From a checkpoint of a small audio captioner: encoder arch mobilenet_v1.
Rows from block 6 of the audio encoder of a small audio captioner, named by matrix and row number. Each number is 128 + 24 x the weight over its row's rms, rounded and kept within 0 to 255. All counts start at 0. Numbers have three digits each.
After each channel's rows are labels from the 100 clips, of 14848, where the channel reaches its highest value: "top examples" is what is common among them. Only what is clearly more common there than usual is listed. The data: notes from a synthesiser with random patches. In brackets: how many of the 100.
# conv: pointwise conv (encoder.blocks.6.conv.weight, 96x96x1x1), inputs 48-95

conv.89:095150096154163171119115144126141115116124123082156164118136153177111134122103155122097152086119126123114125155132091101108139157146151140091118
top examples: triangle (62); pluck (61)

conv.13:130107095120132132112097163100147143132101091091112133106124125113116139171168163119118116088122124140137124153155144136143127158117140138123140
top examples: drive (53); hard sync (28)

conv.46:099076120179102163147115156127178161135135167155125129140105124131105142157105172138138106147121143081149088160157175125153119112087132129125123
top examples: noise (54); high-pass (53); drive (53)

conv.69:088147123105139104120104139156115157140127142146129134145151157099068132118119159133106103161120148097110124122143131128127147121122164128080105
top examples: pluck (92); glide (46); triangle (32)

conv.68:147099089133112126135135181106142147140141118136086169172107123143139103144148145133106078146164147120093110111141143123150133106135149159146149
top examples: tremolo (96)

conv.17:118141025165131120149141120126145130145100119151120184159120131112116102115125111139102094110186093118120141124115137139112092147134114187159117
top examples: tremolo (84); pluck (59)

conv.15:132146076119106140120144154146087115114127096141136141102095153138120134149152121109110122124122078135161167162120110161132161142140160106142140
top examples: pluck (76); triangle (66)

conv.27:148143116117077100145096153142134130151089057070161137160096122159129112170126103130146161178110124115127097120106104115095131081160119140152127
top examples: pluck (67)

conv.84:114154131118141138147126161095171104103154155105136115147149119075140160153098132182145118137119160121113088139133172159148117119076109175103086
top examples: glide (79); pluck (68); triangle (34)

conv.6:125112061127129152122134144120193142112132150145124160145140130128151109147144120125123086140048117130118145142138133141121125129092150048151139
top examples: text has "pass" (91); filter wobble (74); resonance (65); text has "register" (47)

conv.71:123125147139106187108129109140175176134138155156134089122129130125147109168135117153129112144136147120109160111179136098153173168099114122099137
top examples: glide (54); resonance (50); narrow pulse (34)

conv.88:114089130155131124119146147148063192136089124098110149146132110120164120151170160109109132157114132126150107127172139119157153149079098143129139
top examples: high-pass (63); noise (26)

conv.94:112073145069162103119126153137107135116136104127161158090126116159158113160129122129117198095117090163110102124116154128112117117109144121107117
top examples: filter wobble (79); resonance (44)

conv.10:152114077135128109106094103114131197097144103117087149120107132160087157177123142132149123129084161129146180140164188148160152119146122112126136
top examples: resonance (35)

conv.76:167125118150132126132128113154115105118100149114122158135139126113129137121104144098135138143129100142099118139150125136060109101126117112142095
top examples: harmonic FM (34)

conv.28:168090147147175094150106142118070123126097131144154174122167119137126162095140159161110122131118148083144124102144163101137124086082124156124135
top examples: vibrato (52); pluck (51)

conv.49:100126144100121139139142140141120117159167078163115099101108160125165159101131156121146131121134162164125123097141166126122116135160136184120105
top examples: swell (52); bass register (48)

conv.73:146124144101164191137144138105142169117165139104125155134150169127126128120167110133117081107128142125143140160142108109148120154109121129129132
top examples: triangle (55); low-pass (46)

conv.62:113161179084153152119125175134166114138112124105124142167116110132129179145119180120120116107152148131111123121115160176094107137136148117135164
top examples: bass register (64); tremolo (63); pluck (55)

conv.30:096095134156108098106115093098102146151125163172146073151151132140110187113123154115102157094124125129107126109094139146115159110119115106136103
top examples: glide (49)

conv.23:096143146075121110139127132149118108131133108126125097123138113093120109115103105166137150101105124157129128176143150171174090129164184139113169
top examples: filter wobble (69); resonance (68)

conv.83:118101096104123142119138095134175122165069104149128081157131121172149131148082102134118171087131138139122117083125122124127115123132119108128104
top examples: filter wobble (92); high-pass (66); resonance (61)

conv.64:150108117160114118131060141125153145096101140180166125121167119101152111096168148131131127137129158123138119137126132147086128116103124143129160
top examples: pitch class: C (54); saw (27); oscillator: narrow pulse (25)

conv.12:130097092156114120146134081154098132135084139133138122114094121169127104132133141151130106143084145161130124135175148195108156127141128109109124
top examples: glide (56); pluck (53)

conv.44:150108139125123115152134118171120114090090142132109067135148137134149190127118135144127112179126107168117135145182151164134115092127110132170142
top examples: pluck (95); bass register (71); filter: high-pass (46)

conv.53:126106147096149103114086129133136158083143162090122120109167141100141130155154112150106149116134110164139167141122160142157156133110135147097098
top examples: tremolo (52); bass register (49); triangle (39)

conv.31:101165096108091146093134170113119139113161150151167144124088103117123114086105100136117128114085125141118106107132127105088089148132083106130092
top examples: noise (62); echo (60); tremolo (58)

conv.65:079131133129165141112131128170098172103093104141102139127089106094140141162116134086113114122133100148128125106114152130146133127130108105105106
top examples: swell (68); filter closing (52); resonance (50)

conv.5:126063098128124097104148137123158114162132115119086146126131130130169123137140139135132113139188119118128145129111112143127163132100102144100125
top examples: tremolo (85); bass register (52)

conv.58:109147101128117133100133122147149108170114111173139148164115128166201132132126113125108127122123111092110147111113178139118150134087104111110149
top examples: filter wobble (72); resonance (65); bass register (63)

conv.40:152111130133124142152147106148133142147150131094096103158163101122111118159121131140114116164127185130098122087147098095114125098109088096130132
top examples: tremolo (59); filter wobble (56)

conv.37:153100130133110133103125150110130088102091125119118109129140138118158117134129103156099135141090138136081128111140152092142138126085109128145106
top examples: filter wobble (59); noise (47); resonance (39)

conv.54:138139100139159087095116109169148109085108111140137159148150161126093174101123166090133142136100112108156150129138122143113171143141166134186102
top examples: pluck (52); low-pass (43); triangle (39)

conv.93:111163158127114149109125156122146125112128154110171149145116100093118116147154151095121133079128082120126082114096133109161177148128104180115083
top examples: gate (50)

conv.87:128085119121131127127135124110118130110135096102153133089107119153168144117102126090128104129193125116084119095115133127125127127125091215117130
top examples: bass register (61); inharmonic FM (29)

conv.47:108137133096080149128162144123107098142089098122125143173097138097152135157138137115138114151125140182129105095060108141150117159142165109116114
top examples: bass register (73); low-pass (49)

conv.82:095146149131167114155163144132130122112102105123132115150143166144135138079091122129124077122129117120071098186151144146117101109165122132142157
top examples: pluck (93); bass register (88); filter: low-pass (42)

conv.4:124144125122159095118147113152139146134133117136168122097173128125147133087146124145115130169117133170138115104090130137077123147170108136140153
top examples: bass register (93); envelope: pluck (78); triangle (54)

conv.2:129103138140149133124132132108120115139088158137139118082093118081147120112152113081130129127110107147106115122173147122140156142149141084119096
top examples: bass register (52); filter: low-pass (40); noise (32)

conv.36:142134121098167135102146119154164121132093099140099085161167138112154166122105088133105119158134132115085128160153131106107116094112082115077120
top examples: filter wobble (64); noise (52); resonance (52)

conv.55:111161100097141135126140181144112103144156157160085116143109121139122140113123138129124158149190115157140119117146162132089135119099155070131130
top examples: tremolo (79); pluck (66); bass register (54)

conv.90:170157123109081162141133087100123149102148167107165114079156131097128120163134146140170090076132152123148122124141158140134172130122125111137104
top examples: glide (79); pluck (69); bass register (51)

conv.34:154124118161130093129130122118130174123126123122114133090129118133070162117163132107149116154131099099078143133185125132107133161138157164146134
top examples: filter wobble (73); high-pass (45); resonance (43)